Weights of a small image classifier.
Training: normuon at rate 0.0015, 16700 steps, held-out accuracy 100%.
Data: trained on rendered made-up planets, 195000 training examples, 32.9 epochs.
Rows from block 2 of a small image classifier, named by matrix and row number. Rows with one number within an expert belong to one neuron, the router's apart. Each number is 128 + 24 x the weight over its row's rms, rounded and kept within 0 to 255. All counts start at 0. Numbers have three digits each.
After each expert's rows are labels from the 100 images, of 14848, where the router gives the expert most weight on average: "top examples" is what is common among them. Only what is clearly more common there than usual is listed. The data: rendered made-up planets. In brackets: how many of the 100.
# router: slot weights (model.blocks.2.mlp.router.weight, 16x192, trained with AdamW), inputs 96-191
# up: expert up (model.blocks.2.mlp.up, 16x96x192), inputs 96-191
# down: expert down (model.blocks.2.mlp.down, 16x192x96, transposed), outputs 96-191

# expert 0
router.0:156111165169136154152120130101105094131157137153174130155113122100123115123140123125139157130130148101120138110164114100082158204134141120129129080135125113108154114103123120120123131080109140085154159097092104140132098142092126117177127130105152133090134185077113145151139149114099131150
up.7:093135136125140158129144099170123094143100134176165115129147111135120128169120123119209140148140103118126134115103137097128107112114120159136188169123055107106113116132110131144137124183091131121132088126170143131088136173138141168112131180104130127099128112101144111145110151109130140113
down.7:117120116137125153079157122125145099122140100119118105157115150143140157140089134134126135154099151125149112133105160119169117144164137118126100126167188113128158135105114155110115154078158159087103176112115072098125149121115148120138043133161122136133140095098133167119120096137114126143
up.8:124129122151095167107111093087149134146131131136109130122123160132164123086135122142133130117098081109108131125104118154145153167087130120146118161166154144151104137102104157142105082118113131123187164087146127124118138141098095138121167136137148158119110137080087118157162117069088103105
down.8:174111150149113134165134099126153127147090121151166119142138155092097134194112149108078119126170133082127113106116109094180146094124106128146107129158141144156158136146161115111153113129128154132084140135112117102166068157127147160164104101076132121091141105131120124134125138114101131130
up.9:142106133149102145139167099103107133162139135189117152117155136092102113127082159127090165116142188106153156100109085114115121149084113140133118101143129113162117121135141149123125128125127141150136147102128121124149127133078158164117132123138118151101120178104151124129129159105122132101
down.9:146121089107150141120108145163176138123152141083141100122129150117117107132076121132191155140141155121093114135161141127150141120112100113142173082150115104127177157138118130116093133107097154135115143117147088144162101140128127149098134161135098067100135158122142146101103107150172160113
up.10:090089091121118146149075138101137142150106117148101154093131122151167097150118122106154121140163157151115088088098137106116134186159146152116144128107137136143103159120180131159110136103094129088150113118132138134134103075104150151121122136145159169106116104106114120117118136088125131143
down.10:085131176149119123155145120152102109164138100107127115130146139166085154088125118098081115110149093131106156148105158109136138093137137109131158124102103129093153133152140119147112142121178186085114114080116127107121075145172119163147139074127143104123116119121128167133150128163105148122
up.11:139133127105111128119141134133131147140174108184115128167106115133115163131139129142176164134102149159145147137154127130145139107138133133118083159100078127115120139150142109163119129165130112118145162090113136152145115112144162083120132142113139119119155144134148117112148123137103087122
down.11:068134102124114133096090141092146123114139179109126136089126080149121100133117137144105126111128080183161119121131137107129096149125106119101138110149119152141121130094122109153152144150161168125152131190209153088125112115139134107120163104168092116147124121150126129143101123154150129142
up.12:096115083110154096096082129119120095105142109154118086167119164131122134142105147073130140148133103090136112132155134125122142107135147113141156168113115090162133100148119099145102115095101140096139172150136159163134162131070148131137191201110148105097148117128112143130150146142085125131
down.12:129124126067119121136148130164179146152123093109100174132103176097094163130120146177113130090143119088103105132102125149138185108127142116121116171128072168114128155106149146102168114143167093148108107169117116093099125139126121145127140132117134119117139102100099097116092118101144107142
top examples: ocean world (100); full (68)

# expert 14
router.14:105110120159146109103137119132105165172104100109130133215142145123102181111111138120140132148115097114139104124096114151127172161133131134116112093136131106112145190066134143149105151083124143100127131131097122126112164127126116115126117111130125109157171147128129124145141162115148118156
up.7:124109133160131129122137131117163140164109119104161128164186096102162118129123133111156137112081100113132128128125108097157136102119141108171131067104162118124143149081139119134139132104073154093129115132109099166147166109161147136126123131117123139164119142128121115120119151081100105109
down.7:130117134099159151149144096163118120137128142122171071140094161090106127151121156136077112163160112124141099112186105129106157101130116140101162154171100135127136127121113114109146132134159118126122123108083120133108115178117106147161065124127119102132163130111115141136155105114137175159
up.8:140144127123148089092153122151129117148152132100161200159121102158120140133148164083168146128115148119153139082150116093135101109111143128140184129141070106110154135156131136169103110139130112121125154132137110113138123133098155128164139164117138115107105137137140128141148144167153140109
down.8:188140156114095135157114128104134102087117114134133161119096106112125139125123150164162140085129103147094106077155155154111070116153077085143129099110114130144131088157114140109106170113106100133105151124162138121147090122146126143104139112132121100107085142126194127149146129133146123057
up.9:106161141089122105153113114059093101157131122116182123125121078126096104134112088125081129119132102104090146123133156128110096091124119133140133146152109148111103137172101111118117072117113125133122115109144158155093170154163094133144134149152134111126133099137168130117146135103129145075
down.9:142167158133107136113125103084133074124147108123129130122147158151144129119104134103066123104116149107112130131107130102103106135123130131167125098100072095143096103156085151128131119106121108175133131122092175115153170134109131106114148133132097174152103099136126120114113152122145102129
up.10:111136141145095153131144116113128135141151098128131152116097139095132095116110128162119133142061075159102126122100156139107149114120121074097103111129132116123137129121161115160114143087093111115080156150150146143074164128164100172082155089146152142180141091125114147163123105120185089115
down.10:128149140116113161134139145104110140100141131158127090106105191116101130167121120130140110165149143123107158108128145157139187126151085151135130168128133133110130128183110112130115120168119139146132121126149130123132145129111161130093103113106108119131188106143129096181125128126142080128
up.11:110090091133150151098085123095131179139160155123119132122150122131106152131140148112119128126121090130137129140139119169146110159121175093138108122131138164140160130096161155164107151107138127129148113150129134111098137130111117117178124107148109097145116131121115120173129125095153159089
down.11:163149131153107124157164131112147108086116152119145156113105117119057116131145156099095122159144141156102142132126176135126136163178088093186137149144118116152122104123126142116129113174105085123080131101157146119128127113146147109143142165112186150123114130081118086132119140084126107168
up.12:082150138163123150116129095135162139103141151146117225142136135157133090113125151145185183112129104102149153127114174143134123146121121128149150108127109170111144149132106157175111138097087099112121131124102089085148122141099136127134109149112111110118101109129118115145156134166141145133
down.12:176145139139097142133151118124139167119096083138131135110112130133129107104094146147141149134120158065166103097152153115117094141167082107151162143155116155120114101138113127136125183138112139156112181139134100137074101096100148121139075148170131128144134124128119101130134108105093098098
top examples: rings (75); ocean world (63)

# expert 9
router.9:154118120153114141117131119127125161135139134195111123109149101142143140146127095155064158090116129141176124126136128123141126115126128129070113105099134143167085116107140139135149113167113146150115110147153092145208145138124146089171096151106106129101116135143130146081091143123098150125
up.3:120105125129145145098144161105115121145081118121079172133130160144120155111142142127104139122132101152117106140143096118121151165108157139132139113161121116146144140145121095119131092126136143087120137131149079139157138150132116132115101146120158084165115125077081130085119170092118125135
down.3:166112159158123114121137098113138131202172086147144141121142126108147140153134134122095125108134148104108118078066147112115142084116118133097105114079103108094115068144166176111115160115144136148063117142128116135133147141091168159154136155114104148142155117129144175167127125108129154131
up.4:165149143138136121101137159155132113149063112133137152144114111139110127062188146138133139148117132157129159146141127161118125144153155105153113138102121127138153102099105103161120121102159154105139120183121109137109097111180126109143164163122129153085106106163100121126081107133112114183
down.4:081126135117180131143115123102149125090127127120111177161126114116149150102134115092136122123142087153108103135109159110143125185145107134161115122139112102155091144153103160131150150117151130151148112107097146142137138107142104126088153126172118136150122189137122095156131125154171136178
up.5:136099118132120152114167141157117153154122114137111134123155156123117124120112151074093130138143166123124111135126127149178192133118132071116115142150139100168119117122171172128147126122157123139122153138117078134142101112131131099124139086098103132085127168108093126087061120093116137108
down.5:140106111136169134109164139123132134164118148161135114146123129083118098136101129059121144153188104146122144134155110114151136091134142109124153106154139109142110101142135147104125119141085107117117145120139189151124166140137095095132167115129131138109128128087126137110136140094155142123
up.6:156138117106142186118166107112140139089111102151124098142157094129132145172118151114106152183145090088153144129125167147096150117115143158150172101137115136129164129167125127121110123150123172135134136118126147137122117122101128123101147171129126138104113152083135132102121141110130164153
down.6:117120129149162124096103150152150152132132162125140125083136130119116132130129099131117093149115108166124128117171151146146155112092139126111077138151102107126130155121134126148117119128145145114134128147120146126086132119101136129137154110079183099084138083149104142136136112131145132161
up.7:123105171096113178141081097093094092096093091139107078087088169121137131098118137122116113103140169116087135110112116184131151156097132138130154120148138156121148122117100155067155093141124170129116156099119143110151096122109106154110157138165104155131134166125117145134122112154125126132
down.7:132100156096130166136149121091123154115104090152113126122103154129131148094131088107091087152178153135099153165089111111130141136129149196136145133127146161085128093172117124106126062138112114125144123091114152147111093100111109110149148154152113112118106106113139129152141130132122120140
up.8:139129121107139108141134132138097126151108126147132131169139166109095127160093130091165160109142114076140155114142138137141110109125156118139099138088081104167102165123099145137132136108146115106183144153164094115093122140134118125132145128121155130123134128143125162106126124115110142163
down.8:105109103129109159126128166109119112098142097157113138119103124118128129104152127125130141109138095135080115156107122148143143109148108113146232123140104129093085106132151095143128133137119132121115117084066155110143162079097118147146128122054113144115123119143163079121125154110148121105
top examples: cracked ice world (76); full (70)

# expert 13
router.13:123140125158132129116167122155095168147096125152133150096115120148116122131123093154093127161109098150154124143160110142143128090118099151111122125113136117143093130136143170154150112190140136159137117182155149111179143155135158086132101115106086140100131131175140130085063130125117127107
up.0:130104177114132135204128127142129133156126129143143083147134146135157124096138109137131136135137128132116176152047121158094108104156159132120108108121081124134119122175121109085108131112145160136128103120119142128131136156138137116144098171140130123115122149104160092141161172126133104160
down.0:134148140167127136132145145100146118078125112138114147136132140146103131091103125127167150168128114119099102125159158112099103151144107129190146180166179149089133145105126133137112134130129087113123134136141147123119158113182092131106177107126123112113115155144090139142097085152155139108
up.1:118118105118137123162113107159113095115145117188164099113104114157116137163118182118102161142100135125152122124099125089156130114115113092124128158097157154146130157127116099077139120103089136115105111096123112123121079141147135152146110126101114083115186090164139087137138101141130173091
down.1:147127155134122133092144198098104133083091099119102137160122140128123124112134124172186127102136125119100153109176125153090113154127135176134140077143138107115102096110177131147107125098142076145169178146103137126159148116132113131138093120170149129145099150110140140140143110112154082139
up.2:114141147105144112134143150142142127122157124110149149124170134165149117132128145173135139142112092139116124111117131145119069089147129155120181098192099090143099113175118098138101090134117142109113136163175139155116154100131146099122115154111148111117098160091119165120129145124158111119
down.2:134159109125131098108131110114138178134192141145132167116129127142102165119158116133115113112119139099179136138152157119106146169098156140131097124107141154124159127157163108105152109142152122131117145146104102149111119153145142133135155127140152116150126164137125125161108128163087133109
up.3:090110102173130155143158141134095066157104113125127127133104124117137130135110136098102110168122121101092135141117114127135143125158103173158143131108161094106156088138081108094072149111118089130122176102128170109112162150104101120137137122136150132148140117126168144106150101132161138136
down.3:125110122100160082180127144078098118120148157123126118150160122164114091112132118155121126115072142140186111138113139093131138143143142075120079123116130145111140165119082144149132133131150177127159135121164150175139104135120106114130135096128091145102110110125094116104132150074110124159
up.4:126151165086146078107148158117131136143119132119141071123137086122080133108122124142152126157113176112128099108147096184149100139122129126093123163137126115078157158126133127120130124149183133111142149165159149145076118134169154119160113099131125116138145159125151148138083139099146118101
down.4:138099128135151137092184148139145143163120097149166127134136145098115098109140136128121090139128081131113123116118096154101142085133107143135112116119108131143098142146114108141183138067110109119123110122125133125138107162169115081122098143085108130100127136134127128142128081137105158121
up.5:080117125110120140123195140130145117108108178156135120148126103153112121088159146096111101130114095102159119065151159136107110138117130085118137094096119132136105143105134144102123147127144132112151121126142116117135108112129116125109099109143093125101167109144103120101161119129101178106
down.5:114116154146158138119117120149126132148137107087122170155110114100154150137098164112149141134103120090135162161161085088131142142075139134060110120148125121095142110148158157135113175129175120102143154127114100145125154166117144118159104118117121142148141113088092142142112132133146132120
top examples: desert world (85); full (80)

# expert 15
router.15:149136106128111106103134161122123193115098136117138098122112143153126115104129159116166115138096151172146156145130176103154123091124190091142157154091158111095104123090142116159110126190101116140160159152114123109134069147113145117116124092151145164118144110131084144136091094122139137108
up.7:103161140110120114094107106133135117092148097106124098161129140148126118118119105114147167099117136104161142105129088192131163123078135163131111093109095123143127139116089115125137128092122141138126097100105132120175116128109124084100153202145131107098088108153125099211109149157123107149
down.7:152142102084152104149131111133125117122136113128150151170109157119146114140110100123105144131134121126128101124127148132088119152173096095083157102142115142102154122153098156105135120158151091103172146128117100112097152107118139138098128110083137156131170136113146105081179143119092132140
up.8:127130134148145132132153094174106065158094094158137146167115109115129130162149131117130086130120150116096119110127089120161145066123125140149114145121144142137159140151132109108108119094116134165117135117100148172140122118158170133148075153137121116128169124146122155070112091170107136163
down.8:139111141164116100138151113127142135121185172107150125138132146100123128083166096107114138138091111141142110141128136111140132167105140075179121096126105150082135138134120162146130131113084079188131166153100109139146139187092094130127155105099137150126103180138148142149123132080131087147
up.9:125089139132129129089099105134149126154138160132135138141143112163128137162101109109080087118148115118121142170140078066148147135120111106109094127138116118104120079172164104094112134097112149100131141107144186130109163092116146125189135101137122111170133156108108143156125141130137128086
down.9:114136093120099093136123139134134160108147156085135129121110104112115140113194131115119105140132095125137120058108126107126095113142125106142124135075152164094123157124112147118133103123104166150135202147158115152157147118119111135150109107126129157092125114117089128148115113092132151112
up.10:145113130116167120135152155081138078140146135116120117106131111181138122114152144058109150136125138118119112154141107108109143095163094124124168110127111179132137127128093107141161127174159131125137093113166160119114110165100155140123099130108151167088098123116173125132166164089118138132
down.10:118146157146147126105146127103101102112104143127120156162125152124104113149130143129153201095122140148110170111107126167140140159156099135157103114124077120155149143123115151122140138134133144136082108088136127132161161111124063103122132105164105076173166117129113158139165127149127137141
up.11:109140152101121119084135136101157178127137121145112133111108100152116147165105100137120098148183083150130117171149113169122100149178123123151072146129121134144117159157124090135138105126150088131155101137106137103103147113142131131142089119149113100134114131129176137156199087180130144129
down.11:125145099097110127107093101129104108128132146128144108124133099101106107123166163169136168108116119127090102116101153163125150123140131167085123112135123089094118120091144145119160103153136154121147134152118123130141125136084159145143093129131059169146109173110098137132122118162106162147
up.12:127144153103116128134090116061092111149114100118101128084136064136093131141089122148105124102143123094181128152111104167110153087160101152129091155122156186145089107153139131137110152097137132161108153158121131141125162095098107102141124125097150102104133132181124106121181099157139164128
down.12:136137107150184107060124147123080119104189090125131129113126156117117111109152124137121171140122147158134147143134128112081118102121130161125159108109113066093135131093144104130118122132125089135186142135120140125164109094074138139103104072080136132115124124112124106075107120103098132125
top examples: lava world (67); moons: zero (58)

# expert 4
router.4:124124169116105148118065136117136119113161094184130114098114080110127147109118136149113128098156104139172152120154152104143121142155123175126128130140139171125136152145087104123124162123158149091126154118123079121157131120108125178140094145140159104124172132112066135152147140160136147150
up.0:130112107124119146115097105125118076123119111132122087114128113090150131067123142110168166139141182107111121124105113115095155066145143102153116113127135097110126101107170090136127102104108163126125151134107168172117107115125078104149113157111139149140123132142145161126149109136117116164
down.0:106097123116109151160083139105140090171107144117147102098144103137101119095142121137164136147107125167160160154165095095129139205094135188106103164107124134129114081117138150117148112133159135102167135128140145151112157126124120180133165103157106050094110116145122115148124131165117151110
up.1:131169093150117118129138099139106164122131141173099127120138112122157130123149079148155200112160108169136115132104149150118122168131091134157127118136125103138148114151157112108097178168116133116118165118086134101110162090142131130156159144115088124140156117109130158117166133146117113116
down.1:117121121123137129165149156161039085121124124058121097109128147138177134138124125171128124150148129147113144135070050120189170140125162122126109152155144142137124142125137121121153135101170135126104117122108168112149137153145141085145146120131150133072105133150114114088142165145121124129
up.2:128126166083153071122109130090120176165144150136098103113121123144091140153107112126128107123134138100119154123100148135138114126109150099109134111142117166124140109122112150158118157129154146106131163155117140124131135136109127154127139144124117140159137148118115143141129161129134130094
down.2:151130126078129104106088089174123139109104091077126102098095128131121129137088141139129141091152109144137124126143116106111129117110126152117106118127115101112106126134155140153148117142153177119120147103130095136103114151155126146144118130122137131107148107107130152123147114099161102097
up.3:107123133159084059126144136079120177168141132129101111114141114139101156181096102108153086138109131132111129159140138159163124132126136154152155121137143089120143164095125132139137097145108148141105128136088129101155155135131122114129083123107123143120104150092136152105126168097138148122
down.3:116105154081149141133101122159107122167148107145138121136117080148186127107151133164126174107119099161137140124128110136143090162151127159121096106133135146144106136117155105135135157151153125110134151097169091098154107104189127119146097092134155115141153104116146177122185166148138156164
up.4:075157144121158121144121106122142124107102124105125117102140158135118139161168156129055097120122071118123113158105117084124149140124104125108125119185118166142155161149097132093145101173143091155168164103095140088107145095118124095119100107140136140106120117149136143171152116098140095170
down.4:150099121114124111114174107185143148123137154150117115127132120096153129140161084144166146092139100115106150101166155181125124149139146132123140115098154146113123159094097131121118171165114106124143081091130093108146145152162164129102111109084157107159121168117113141122137094162101075134
up.5:140119111126124109134107125089152153127152135113085164134153083116120175113168149166121095102163061131153110147163129139145116143151137141150094115124137150141132109138113108159146124155190132150123100114129125119152088092163081119137173072122090097145154120141159136130139148128078096089
down.5:097127146089205172131161090206124143085144133156120121131129149102129115153110133125090165151138165114095097104088138155086117137124102148118179162140125160130125147127108122079123157088129129134143133155137160114117137117125136146163113152096145132114126147097121096154072084117147130149
top examples: full (100); glowing rim (100)

# expert 1
router.1:067153157150101098118098101134139140115146101120096142113110079101138148132149111133139153101087101185102151139132137141138118110132064111109108166112139145102164134123141130114107150139110138129151142072100080113152138131144151147161150144095126152152155091134172124143162140167140142097
up.0:100128127109156149122122140119125148126109152095082122127111105119117169170160130151140094142109094099110135140142120135124083122106149123156126145141095157120155096117122122144122120193112120144151124096121164147125099142113171109140136116114093202094089128168114127115111084105129121121
down.0:145148133110135127160135132170112133106174123112083108102093161105147161151066158129143130119118147152152155110088100141176110127152164132132101130171136150082121114131117120097151145108116114147136152096120119092124128162120137109115181139132124122113116117127182116160143128179134102158
up.1:109069093098136137128171127122166082088134128148161098138144092150124133172129113095160102089123158138110120137143160120091167154129137164149127112115132128147123098096128140144148093169088136126132132110137121117127116124151110101121149118138119118133128144136068168158120132127107131123
down.1:094171119131185158083132114106134145141088110136131139110141183135149155071137113154118163178104172150149137090098131151148155140110129105135096127121120160117143143085112120124104156135158121142095100097096110110096133085095123154127083137134174138134109129124141135138112147151088138118
up.2:135127122114125154139081121122173128124097161147164168105173176137132088148123117099115110118113149083161120121131120118160117105136144095135117120115130132139112135129168142148140146137135135167144131170174136130108165108144148161132154150133150120177113123151143170139123168135156158118
down.2:113108121132129130138116183078093117108116106129122124122123150122134135119106089116131141098090117120131124102118124176080151146130111113134085107113161140143133124128120096116154123097140141170138122128134110134114102112148087123101131113097082119095115125087109114119096126127104105126
up.3:087094173162124146116146112158068115167116100162101120125158101131135133136133157145152170131106117095138112103091181138170093115100163114122130126123163121132133149112160130142102125115156116131174181119143115138151107121092086130104121109137102131094133113120149128093117149106113109173
down.3:119136094146116136134131157154135134156154156117124126126102113131116115092082095137112135154158112138148129142133096112115123137185119147098111108144113121146109154119130149125151146129133157125133128098128131112129162119162124108113131100155089118119129118145178132118138164129146104177
up.4:146121110156116167107126112106155170156074114129157135117115132097146130103102104158097130110094096124109081109114084153082121129109152094132135089125088138146154154120115112163104137144149130116113131109154140130082178123071154139130138169114164088130149136118117105127102102149140127146
down.4:123147110128131106156101150148128136081183135149119139143116136157128155136130121066115174125115193142119115106101179105147111149152161166106131159107198109142178118123119127138136101153108107172120146125161124121142111131111108160162093123117065121135131118176120102115082129136087139136
up.5:093149135135073094134117098148123117129137123169129115135155136134098073124153121119138125083181177162151112104137171086120074167109095122112163081121140150124144135146132111110126117092130107147114134119112131138127109102161175095149130093117177139129131112155126172149113120153105148123
down.5:096098130149124153138085117101155092094140120120084140130107151151176148121090167145118140169072092111119137150117119085118152103178120100136108185126131129109145125100090114137135103174125146088136167148174133117116139159099107130097176140141153147068128131096143119130127137115127119171
top examples: cracked ice world (100); crescent (89)

# expert 5
router.5:108140149155149105136188136132132131157083137095150179106124151117087129115144137136156130159108082162123128109142084176096111095107100142123100129114117130140154106134125097151082122150136093154097138181124134098118153173125161142112139118116128147160147137157160135130106105145155116128
up.16:141130139131100130148144132109156104108149145116125098119114134157143097125137125105129131127099161114105123119111173144138117119124097116143122108139117141143124115106096125140099147104139133133099121153165063135106121164115151132139125101168112121080133132101081147096092112175132186115
down.16:126170076141160133125113126120100133125125112140096152119135135119141128116107127167154115160162090136133156177123092132090134150122120134147117108094119110098129101125135139125076137102143110139164112151166185130128166120100135188123151138084157136134143121149125112137110144106135101124
up.17:140111133101135134163160142161129113163092123127165078115120162121103123104123154105115075123110120120111114113107145092138133119079147144133152153118129157115092160122160129201168093118123169120138153142140140122117087143145122118151152128137184089125145185132129094127105122038141115134
down.17:152127158156117142143121129155153145156147132119120154160143115116126087143089125118141144136164093127188160102109128114153159098150136135129156101136173140130155135108138103075110149137121105151145144110106105178109133142118107101114148108148071101121137088104145129064119112130115139127
up.18:143119111094115132120148148130154120127090116124120103091104125146142156072128128104132140137118115144138134139122120104139109156088177120133101169168124122165142106118136161123092128085126097124146156112156124144095187140088141122128148137102126124084148120138127153105103103161125133167
down.18:153135122164186146140103134097116141107167152132166145099114155129135126178097115076106157144104137121105139158139130129120134128134087144074156132077112140122113140123115096104133149137122163086132170143072085150112132109128133106088140114102146116127105119117128116114143122104126099119
up.19:107126153103131135147078186149112126116126122138107122129086129142142186109130135125144118139156148125066132133099144116133117145118125131139094124134124117099119140102105138065150171127154153141123111105092155143145110156077156156100143118112114194154117125127129118098106145108135132140
down.19:141124117138127135120100115157119103137136175089136144134145121112118129169159108098110142164086095160180133146159169112120148150074108091110132148127180107148124097123122145149123093140133100151103103115154161123146147127170095186143133128139133079140143114136120146171141110133127094114
up.20:105143105173134119119094114141145127133135115169137139096110087098156144159156124193132178109108119160087125112143154102119134082179102117120157149119118151110073106142074092135129130125135155139143147130178163126136144134125153141137095156105162088104135110096144142161157110157158166126
down.20:123152157077122156124128139082112151099094128112128140148140136147118104113151165104146138139128134077131115140116106110129158150123139084135125077137140124135164118108072155134107155113127155133169112145099091174098145082112139137095156112131128124118111112120067104105141147105127098148
up.21:120130105107096122194125157125130149088152139073149158139117141110130138110099090140163114138146107131093132105165163142130107144142129127132095170114119104106134120122120097129145139072100108157142174080150140131097140141132124086085089131117069135149120113116109114130111134141118169116
down.21:131126131168138118096090120087083149166131138162111132102126171120114128147141134123151126103116171099147110103127103095122131148093153160106132120126117152132093126154136142101116137151144162130122106171108141147103148121086118140129177177124144127083106110130128139123129125083138125116
top examples: banded gas giant (53)

# expert 12
router.12:156109090107110125118144101084083195151099158143121108119147135109125120155114118109093086154165127089133119136194112126125132127112151128119156160162110129136096124123137122138097095120146134128143175125157145103114105121106132120113126102141149143091089134093070138119111091105114156171
up.0:148121143116121124135134106117150119127128152164114132137098146104112134182124069152156124157160098099150158104118133137139130081115119069101147117120113122131112084122115145160130157138124123111116117139118123125119097143092109091142118126119114167126129161160157139110078103092129137111
down.0:144103134142110098144152116135154171105122150134127171152110174132078159123095153072107125128132119100147102147139115095109140124167117124127088098106176150141166170180143136185165143147131108147168154143119124098156091119122128120144094098177102121123150100118102129132145127107133139120
up.1:162110147162135119132122130121130128143128125144106149145102144095112168092102100160126109126129128152159100108071110107113107131120108104081141180091181163107137092137143131177150123117126105148093180132125139107128145117136145180094119153152125121125153120130126112151106143107147116139
down.1:152170123095138117129160118168119104123116103158140153123148107139102121132144123106134132094116085168133117143087128167132190162151171107132110146115113105114162129122075137142106092136116128130101084130088135158097078160150118124163157117120106105147101150142166125123103139142113136122
up.2:134155135179113125160144157123121118134116154135137188144106145145124148139126184154103128165108160151106180143137139092125153151107150137112125132109092144144098139107141137134137113123115138101112115130164097154136113153149118171092121107117107089119143135111110091140113109170143123101
down.2:128131083171108081138101170118149094133145107106144156142121122124160146144096119142108181120103120148132138143152129126150163146212127110156124133131131129133155144171133112168118161148101119117129139102149121107126126166143166147089158158115098140125131051154095141089134187125132116134
up.3:143139139140123113086100132169125092136177088117153105155090113109124137108120157174134114142116132092138103114079123090171107128126137129104120132131106145168089142152087139141121136122097108141127133130118121121157122127116157146142129147156149141096136128174101128095153133148091175113
down.3:144134145127140096107131095135100093144113098128130112170144138095115111128114115124121137108133150156130104120083162142107156109117147113121149069138113125145127111105115117127133127133086152123118111148094156165095137134125120147191107135102137139147109094159156122151108136108116125117
up.4:161111117112155163163168151144141116133140079112174129161094112196130146139095123152087079131149128143096080147145172111115127136131144143113210097169102098127149140166156131131112112151075121145131103152143131126127109091084152140102145129085106130092107163140114115142143113123102132090
down.4:131156115135116110129103087140186148146150092149165123095155116137122162105116109138155144133111133207142120182170130120121122096168152128091103150128149115094108144106132125106090120108164147085144155129096100091146138120102123133107131149088151110109117136103191112160103183131112084110
up.5:108110150102125110126098138194108151124129124117126150147146165106143130130125110051119101124119145131150119124150129131132099140169161130189129127107123152157107157111150121097135114119142081132135140135121152127141128140123108143127150135164138165120120105145137178131067112101130101148
down.5:168109097127147118109144129102148137092125149117154115123082137088107088094167159131145127117113119139137109124106161117097160127090137090114149157117121150139160102162118167134112143110084119131143131121147112124114128116093075125155120128088109130114157139132127148064103126115085199156
top examples: crescent (60); cloud-covered world (38)

# expert 3
router.3:116136148157176110110130079151164121127101098102163179127163145116126108162109088144163131124114097158155119144133103131108106146133143139106122130102076135107133127150105137166148116135137106152092107159151164115125166133166137125124113125087108071138102099144147139141141122155145089128
up.3:146165164102126105132131130156135173165099108110128131151110149096128134084161146128118127183116137086153118112144082147154113129169102090137085166084106134134132099159106097123099122140136110138101119086128112169120151185122145104132119156107131095113147155117090100121092113140137171136
down.3:095130131113148113149104111130104124122119124105141104113136116165065101140165129162095086124142125138130119119149153110114115094093152115171167100182142128129125120112100128173143139113139147134176154145123152067191119105139063146125123116175137142132124120159126153100127124082091107158
up.4:089133123158126138125139100175185121106143178153156123122146160147109158109107176170118090138108107130105113116126083121126103129136108124099143104140154126144126120125162056092119128126071138133126109115116097141144094164111157123150134169125103119118157114129159126152115100114155144135
down.4:152063126097094118129145150114091117164122122135108107117118117093104073135170127130108103159137111136171111178146124148139143134162129149154089124109110109148141117121133151170110119132167102110139120146168144135167121114150089153105109119161128110116095115145113127131096155110133157130
up.5:117110139160145152054117157171135132132122122108149143122138142145171139132109118131170187087144137086137122161106141114134126148106120144087146114098140167142149153127135157125149140107158099116113125146092107108092128129170195119102089086119135126152133116123117180153137135121118103110
down.5:162113108101101108149122116087145158135124136165126137111106109127106113092122143117117109103123125138105117131149116156115142132109133076150132159174139131124146127114139119163092120127130159123155116104165097187163132094082095122141148162141101125159098105105129098097091142108134156108
up.6:141101111119116101181116135137150118126118143122123100150100094163143114142131107147114138140170088140124118084118131166130130095167112154100140149121128104169120119157086075162131159158137166144116100107147121087133175074124111164105102177085160102131144095118133155112138118119129131131
down.6:111143143133120132102157120163114082107114095135145125121152146148100112150074166142116166145117174129117120127145115089126114169125136105182083119115130154072149120121150172116125157118118114129172149129120178124124133121158111100160143119140108124106105173124157114103094085134149140129
up.7:127112092139122146118065124131180163137121100101139120129128086132164125153098112136115134117151171072101098151129149118161142135121099166118126143167117091132129111140139155107120168144128102132104139116124065145151143103120122143130123153132137100159077133128157130118165112155139153139
down.7:115141117103142166155134207105129141111117169110096156128127170139096129097123158130156175119153164139175145095121111095153176145145158107121164090104146146131144133119156150088134117118071137147159102140052101120113099109115095136152163137118126161095120121118128132149076112071118093084
up.8:139100105105125086142141164170113150129094132092108101128119119088105107074121121095127107098140180139086122097132146144172121110155138108155136133163116115104141124131124147127121121110074128115088072102099121100158173095114153141134135127102145149094141126105153101119155150163113151149
down.8:131130132138099142145080142120118122106178128170147130102138151095145126146151092160123143163088155110137106165133165123095126147103114174136117135102136098149122142117162165126107126139126116144146129112186128155135136152129084127133144126175152116091120152139103156163112115102124105147
top examples: cloud-covered world (88); full (69)